config.yaml
n_mels: 64
objective: "edm"
cond_dim: 128
num_classes: 8
norm: "layernorm"
pixel_unshuffle: 2
residual_init: "none"
beta2: 0.98
eps: 1e-08
warmup_steps: 6420
Rows from block 6 of a small class-conditioned spectrogram diffusion model, named by matrix and row number. Rows with one number belong to one channel. Each number is 128 + 24 x the weight over its row's rms, rounded and kept within 0 to 255. All counts start at 0. Numbers have three digits each.
After each channel's rows are labels from the 100 clips, of 14976 (inputs lightly noised), where the channel reaches its highest value: "strongest on" is what is common among them. Only what is clearly more common there than usual is listed. The data: struck, bounced, scraped and rolled objects made by modal synthesis. In brackets: how many of the 100, against the usual share in percent.
# convs0: first 3x3 conv (model.mid.2.convs.0.weight, 192x192x3x3, each kernel summed), inputs 0-63
# convs1: second 3x3 conv (model.mid.2.convs.1.weight, 192x192x3x3, transposed, each kernel summed), outputs 0-63

convs0.121:154111113136049144146164138163123141136139121129123177162177133128128105182118102124125109129152132154083135108137096116131133180148135124169123138106136130121088125159156153159155114139140157
convs1.121:111104131135176151141145152096133110121135093105138122082123149136121086107143126120150148101120131098154145128129130137133134075140160105126131148109124090123102107114132123117086113122147099
strongest on: small (100 vs 33.3); membrane (99 vs 12.7); striker: soft (75 vs 49.6)

convs0.184:086132116138135093082000139111150098116101131121136108145115012113118135125075121101131133125115088116126125110070095125107050097123122124098120112102110130136129128120127122153105128093117107
convs1.184:139120107087138119131143104141120120147128124123127135063136132121129130122123123134149092148123142121131118131127142125134126125122139124145132129115123125116088120130130015102129117137126125
strongest on: bouncing (100 vs 20.5)

convs0.69:111110114121102130146145117117136119078135089095137094093126144113136134103136101129153078076139135087113097131134127113128135117110129122106127123117135111133117115092105122105119135128126102
convs1.69:121118108144171116151133118155120104132124138139147142107130124086144088151103154129085138153117161104118139118136171136077129143139146092113116131127113130122137088121119133158121148115150148
strongest on: small (63 vs 33.3); bar (60 vs 12.5); ring (38 vs 12.5)

convs0.25:088142163132147124071158165152169135166136110135169087130148171131107131136135127143114168119178137129127138124109105139147149117158140177145102129154160143144167098112087145121149163126085126
convs1.25:169142111097117122062137072123122130152155120141088136160124075141122136117147114131109139131127146146131024108124144111189149122124112128129148100107096158087082150133163134140147157115162117
strongest on: reverberation (75 vs 25.2); text has "room" (75 vs 25.2); text has "reverberant" (75 vs 25.2); repeated hits (46 vs 19.7)

convs0.150:164161164129140124124134124177108137127134125127167203128139127153154154129152149125136145123126150112118123157134118139154111133121145175112147180170117182133167138152082140114132144103125130
convs1.150:067153123141111118130121112131150126137131133143071130147094165132129148156111133134122124162130154126181115134111102168142162104152108112180156144130132108111125161137136105146099114126088139
strongest on: muffled (low-pass) (93 vs 12); striker: soft (91 vs 49.6)

convs0.18:136107141153135140120140150127184101163125144130114133154163154128145129141147162127155132109139114160142154099160143135108162164132130138129133114128142123185156145134174171117173129141119169
convs1.18:052187150121129071141127111097134103185149092134018081176110130096129130154111104156104113150139080150152097099150172131141144097133123119123122150139137143119097143142133121128125132140148156
strongest on: muffled (low-pass) (100 vs 12); white noise (57 vs 8.5)

convs0.129:163164201111135145131118162151108150164123102110157121176100130150112130165121114142115135092167118166137153132092097123152171149137144176113129149106162126165176097117122170099124137119097171
convs1.129:135129140098127089148162081118104118120135157173093155115121142127124125123126167138113129152101072119158084141145106121140144129115121126133158150115125146113095128121153170104116133142092100
strongest on: small (63 vs 33.3)

convs0.9:099116144105146097140162116168122146170112132149139156142125136134135157184137159155136144115110139116111142084136144153137157099150107136138114116129145144154167098157092140100151130115124103
convs1.9:157164081175125161124128130115137067120111130061113132141106125136132097102152141119153079145119110077128160142079127123110118139105115077101120085123149119091178156096125123119111131115140167
strongest on: reverberation (98 vs 25.2); text has "room" (98 vs 25.2); text has "reverberant" (98 vs 25.2); striker: soft (77 vs 49.6)

convs0.12:141105090126122147083154120106083107123080144133103120092123098118165133127100153155121119155100093097153119077108162124070079144103153109098061105107139096136115113109158103074130137070115078
convs1.12:129117072139135098156104132139150140127111116144145142123139146130126141129135102115103147125136136145131137117167136130113160108125114122162144138118134135114085119143066123168114141147134128
strongest on: scraping (73 vs 19.6); steel-like damping (52 vs 16.4); mains hum (25 vs 8.7)

convs0.11:125161169117136136077140143115144112124124097126145141096129096112135128115105129125121113116164127141135140148142120120169110151124143153114124143100101147126118150098133127145125130114132122
convs1.11:124118124134140129163111030154106134161122130126125130125149127136135131131132132122135133131133106138134125120129117103116144123142127126134132138133117114126090121148103123146149117105132135
strongest on: scraping (63 vs 19.6); rubber-like damping (46 vs 16.8)

convs0.117:144139117137140128146020125121102144154142131132131128155114074143159136163128147122142171123131116113126132136061128135106091104143157134131124140133086188132134129129161162145133137113141128
convs1.117:115106080160132122116171134131129134127136134121124134132137150137140141132116094170127104133132139128137111144151128140147140151144147109119145133130139130150088170127151085114125152159147106
strongest on: bouncing (91 vs 20.5); reverberation (91 vs 25.2); text has "room" (91 vs 25.2); text has "reverberant" (91 vs 25.2)

convs0.99:140136138132123092135161100069143132134123095118123146147150109152088120095105119103118143107070116120119134087129129119165080108128105117132129129129126151151127105125151148124118126103111129
convs1.99:150162106101148163163131101117107130129136151110142142139103106127141115143120122115096085158108141107132128134135147117183085129124116110151108148086113129142134134104137125124118110076141141
strongest on: bouncing (98 vs 20.5); rubber-like damping (66 vs 16.8); size: small (65 vs 33.3)

convs0.48:121122092093067133117139130092134138085128084119135098078132135126076160111111132142139114111148128116094142115158113117121135123146120119159139106135131132144109110087070112115161072150114127
convs1.48:142135100156135107129130121114134112160105158140156127123100138118170061123130167150109105130132143132163112122134162146116144092190147090115116126142150140078176104127134114143114144116141116
strongest on: small (100 vs 33.3); one hit (62 vs 20)

convs0.41:112164128131133155135102127103093110153141123140119110117159159161102122134137124139120138149136136138099145120137099121161209122155175141143116099112172076150147120117097139148119147121128167
convs1.41:123133121114129124092106087160124130101112129155108107148135108100157129121133144098189098115121153142132138192128131126109096113102151100130141118112053124152100162136118147117137113108130071
strongest on: repeated hits (96 vs 19.7); reverberation (68 vs 25.2); text has "reverberant" (68 vs 25.2)

convs0.109:102117140132135107086042111145162144121126121130133122123159126114133131128103118162134119122055167124123127119169122143141100125118084124133141125129138094154129136122146161096105127135120115
convs1.109:124119105137136134128145154100042141137130132125140146118109121140133139119130135082118127144147126131137129133111132130131136131132135122134124121135098133127083107130000128141132132134122136
strongest on: scraping (76 vs 19.6)

convs0.153:116110095174123133074150164152129140178000099119146132110119146151132122155150108144110134123068137125139125126132088135152142130149137132133162146151114066141152130123117143119093145105115140
convs1.153:185103111142144101109131133168129097123071137135087118136144132103041142131173123090145120121139119122126108179097055117088105089120129131103127150154129147119113168110140077123118120172137135
strongest on: reverberation (59 vs 25.2); text has "room" (59 vs 25.2); text has "reverberant" (59 vs 25.2); action: scraping (51 vs 19.6)

convs0.130:149160160178137107126130117152129168183114109144137175142166140180128130146116119155127169128182136141114128133104115142131128121110151145154127151097126167150193109137162144152149150165166169
convs1.130:104109174072142184111115046134112106148144127171098094076087105123132161111139149110120168135139106168125124148150135129136144136091092145075141135113118132135125153094086124125134121108134120
strongest on: membrane (45 vs 12.7); bouncing (44 vs 20.5)

convs0.90:125118117146123139126133135136112156141069116107130112153106145120128127132133140127118147106000111142131120113127123143120150123121126134124136135125141112154145161105138125058140112043108157
convs1.90:125132072139134125144125099135147106094119138138135141080124131127118144113117132115142120144152143123144098139116116123085129126133137124135124126128124133112133093140150056149129134147129122
strongest on: reverberation (99 vs 25.2); text has "room" (99 vs 25.2); text has "reverberant" (99 vs 25.2); one hit (49 vs 20)

convs0.72:108139164125148117155124109133120091100158093141107159096098146151105136116118128135114129140098102120130147124098098179117124113111090118129116119129065130124131101123106119097106147144125145
convs1.72:145109150191148142120120180111123105197138116085147125172140129141148133107142149100115096120110168084122126111176121121105120155109110091105126142121177157172125159106106160111145143089117123
strongest on: membrane (56 vs 12.7); steel-like damping (52 vs 16.4); action: scraping (48 vs 19.6)

convs0.7:147133124152107135136104158095090104146137144142111094097102171115094110139134147146127136141174090129118145112122111098119177123121142110099107112134164110147170142129132115116135123132110137
convs1.7:170137117095128119114127167151131168195109103162130091174129138122139113132167136100123160132115170111107130117095115126155090109154151166157131135100156136112138115122169145092163119118160126
strongest on: reverberation (88 vs 25.2); text has "room" (88 vs 25.2); text has "reverberant" (88 vs 25.2); clamped rod (55 vs 12.1)

convs0.50:123190121130146109125137135145140144128126127114123132156124106144106124145152126127137122109121159122159122146145119163144092127131114124117137102142129067152147145148145128105132150134067144
convs1.50:121099172111154159107118119127061178139121119169138114165110093118116122121125156127130169126151106132127126100113138112138078104137159169113116113116136111101184089116090117129132116075132144
strongest on: scraping (72 vs 19.6); rubber-like damping (54 vs 16.8)

convs0.108:135154123112156151123132156106120139150127135112138120197127134143131158143169122142111212111169101149178150124118153127152159127132112128141125106139130164152129140119139131143106147105152139
convs1.108:124132149123113106086128160096106127149174115091173112119178101137137130139116155132124070150133135098121106104097118116135097140110113095151085124109129096163104147107121115117138130110131115
strongest on: repeated hits (96 vs 19.7); membrane (39 vs 12.7)

convs0.133:136129196088132109157142144124163097122000145143145120160108127142100132135153055144148130099154139121102133124109137160150128088143108123144121114133156138115145118137165142165142129140153114
convs1.133:131110157132109135116112130116130148000000160125136136134124116108150149129120187096125117150130115133166087109130158110120116122131130104123150088135123098115111139122126139142175164088103115
strongest on: scraping (44 vs 19.6); plastic-like damping (39 vs 16.9); mains hum (28 vs 8.7)

convs0.126:152161101104105133109137122133088124156145168123089155133119151156122134155117184128092139116117107157141155135125160116137144137168123120137143128145136111123119159109128168123144122118097186
convs1.126:161151039135138109125134106149106119129120162130123145099163171146141117119122137086105094151148088127114039097091125111133141132131143113119145125124114139112050164124129127152142119117100156
strongest on: repeated hits (94 vs 19.7); rubber-like damping (67 vs 16.8)

convs0.124:125138168081140076135124162136120116170112145139118138152073181117090143142112132115122131140165106115109141117089121115120187106101123130103113131126173134115143094150149105135136131158122154
convs1.124:133146092144135147141128027149142092111145124092122131082155131135131123121132124076135113144112108134124055100147135122082147140132124127130135121095077152143089139116081133142116129139132144
strongest on: repeated hits (51 vs 19.7)

convs0.83:082106133124160116115137122157139098132146122117145189145139128170117145144163134152122131131111166118156135100116105181134136057100126141104096115144124161136162126164063141111142146130149113
convs1.83:153151123104120143113146138150141117105105125110117050097103129114157139102148173121125093159136100122137159143129147157064132137139121074090153098095185083130186155107165109132113130147099168
strongest on: reverberation (81 vs 25.2); text has "room" (81 vs 25.2); text has "reverberant" (81 vs 25.2); small (66 vs 33.3)

convs0.139:125099083123136079078094133147092103117131119130125146125107166124122126112097112125119107145133086102101144159109153136106134127141126116079138103107109133138144113126119104143118144107091101
convs1.139:124146059164152144130046094118133130081132119116114146135131123153137143144111093114147088139094130128136125120119117136122104117117110112155146156099117143149099152149158113206107118104109172
strongest on: bouncing (70 vs 20.5)

convs0.36:130136121092130112174192090111119111152146131109126096147113069177105115133124133115117143131129117113127102130083106116116133079107143129139140102159050136131142095141148109136149129143159197
convs1.36:137156104099151156129113124147127128145123143126135126164125114113130131136137104092153082131144140098133091065113141136162108163098117120146094160126123138132098165108063156142113143090142094
strongest on: repeated hits (80 vs 19.7)

convs0.21:114147118138144136137115123100121125148166147125151144158132116133139147134143097165107150101126108161112122123064157170082111119151119128148117151150141165128154115115152162136164113129189155
convs1.21:096106096158127120141139135151094137147141126159080126127147135118145142114159103108117114140109165089099105164170111148169156147118106108134169129080134149147099096137135135145124161120138109
strongest on: muffled (low-pass) (46 vs 12); rubber-like damping (39 vs 16.8)

convs0.58:108149113098142110143111107113116118109126127116109114098103037112113125106112135104122116105125108073103120121130132092139089096084151152118106092131121136150126090126128111114105121191154140
convs1.58:153150096137149152119105143095087126132134133151105137164114092141145137124094076088111097138139107128132129094119133139165032148117135127144117169116132137124114164130100157161127130069151108
strongest on: repeated hits (99 vs 19.7)

convs0.157:138136150156130142115142139124159129128139116160142057160140123119175147170159112142075139134136141134207149167148167139113134110152103139137171164134142126128152174147121151105137161151117137
convs1.157:151149125144196136154150104121165180112150136155098131167132114148114106106169132117125122112150106177081136140119105125154109122157142102119136167129130089143109145146137141106112142118107125
strongest on: membrane (96 vs 12.7); material: rubber (40 vs 16.8); pink noise (39 vs 8.8)

convs0.118:063172166155149096123081128139171133141156158145118124135134073082111129159112130125132116127140135141156150095180114133108069116140119134141170122137114151162157155116125136157114134096120153
convs1.118:159126111117165119126137107117104144154112165130087121138135136133118125145169125123174136127132144177149085152122135130137140123134176142136148157120105147114089161153062069123168102120159154
strongest on: bouncing (100 vs 20.5); white noise (30 vs 8.5)

convs0.120:132136127152131150118150132154120120130130141127126115158165138091108138180176090144129102108120138102138133149136121143131146116166126112156113132139134131168161155135085141103155131129138181
convs1.120:109127165090165127147117119124126077113154096085115130101139115117132135115121130106153099132108124091120115119113149127096125149088112094101152125139168123146074082097141119113120127116121114
strongest on: reverberation (79 vs 25.2); text has "room" (79 vs 25.2); text has "reverberant" (79 vs 25.2); square plate (36 vs 12.5)

convs0.128:176137159174146121112131143107103124185148112165092139126120126136101123132169121130194125144128081126107095116114117153158138154142138134161122106128127136167148158109153149126157151120140145
convs1.128:149159115134138147151128091147106102158131133139126140140111131133154123083135145129124143133144154060059127094108153121115135127077057109124152128090153171145179081099141139151105140152152146
strongest on: membrane (100 vs 12.7); one hit (66 vs 20)

convs0.55:126167168133150123117091165125125131160102138131135123162126180127139138153141113127113161141169098150133146111162134108123171141132130137155115136134163141122158159115130150141128130107120150
convs1.55:119080143118136154117142049132124141091132131128128156136112126147101114152107138145165153125121117154124066145137131123104131156116142143109135135155124133160102145098179125121119106132111119
strongest on: bouncing (97 vs 20.5); striker: soft (75 vs 49.6)

convs0.82:121120128093141125150142105126170132146134121129103166130140123175093157106154166143156160134154140137124135109099119125145136084173121118137141078120128140135146159155134142126123139120129084
convs1.82:103172063144131097147114119126144129044113116088137133123130155104134142147122057159114115117151144118146113155089097158115171147094137117181083176090147115147122157112118152116145135126163162
strongest on: muffled (low-pass) (96 vs 12); clipping (26 vs 8.1); text has "clipped" (26 vs 8.1)

convs0.144:125158183130166085094134134141088117169144124104129130109133130150108126113135117127153122152140104135094147129099099148149133131108117127132108110128126121146151128099166121139165156136110150
convs1.144:135128100097148127153113108113132129121110123074123133095115142109144143082145117127125104149159137115153138120143160161127132101125122091076120121108095130130120103144141116138126109152145157
strongest on: small (97 vs 33.3); closed tube (51 vs 12.5)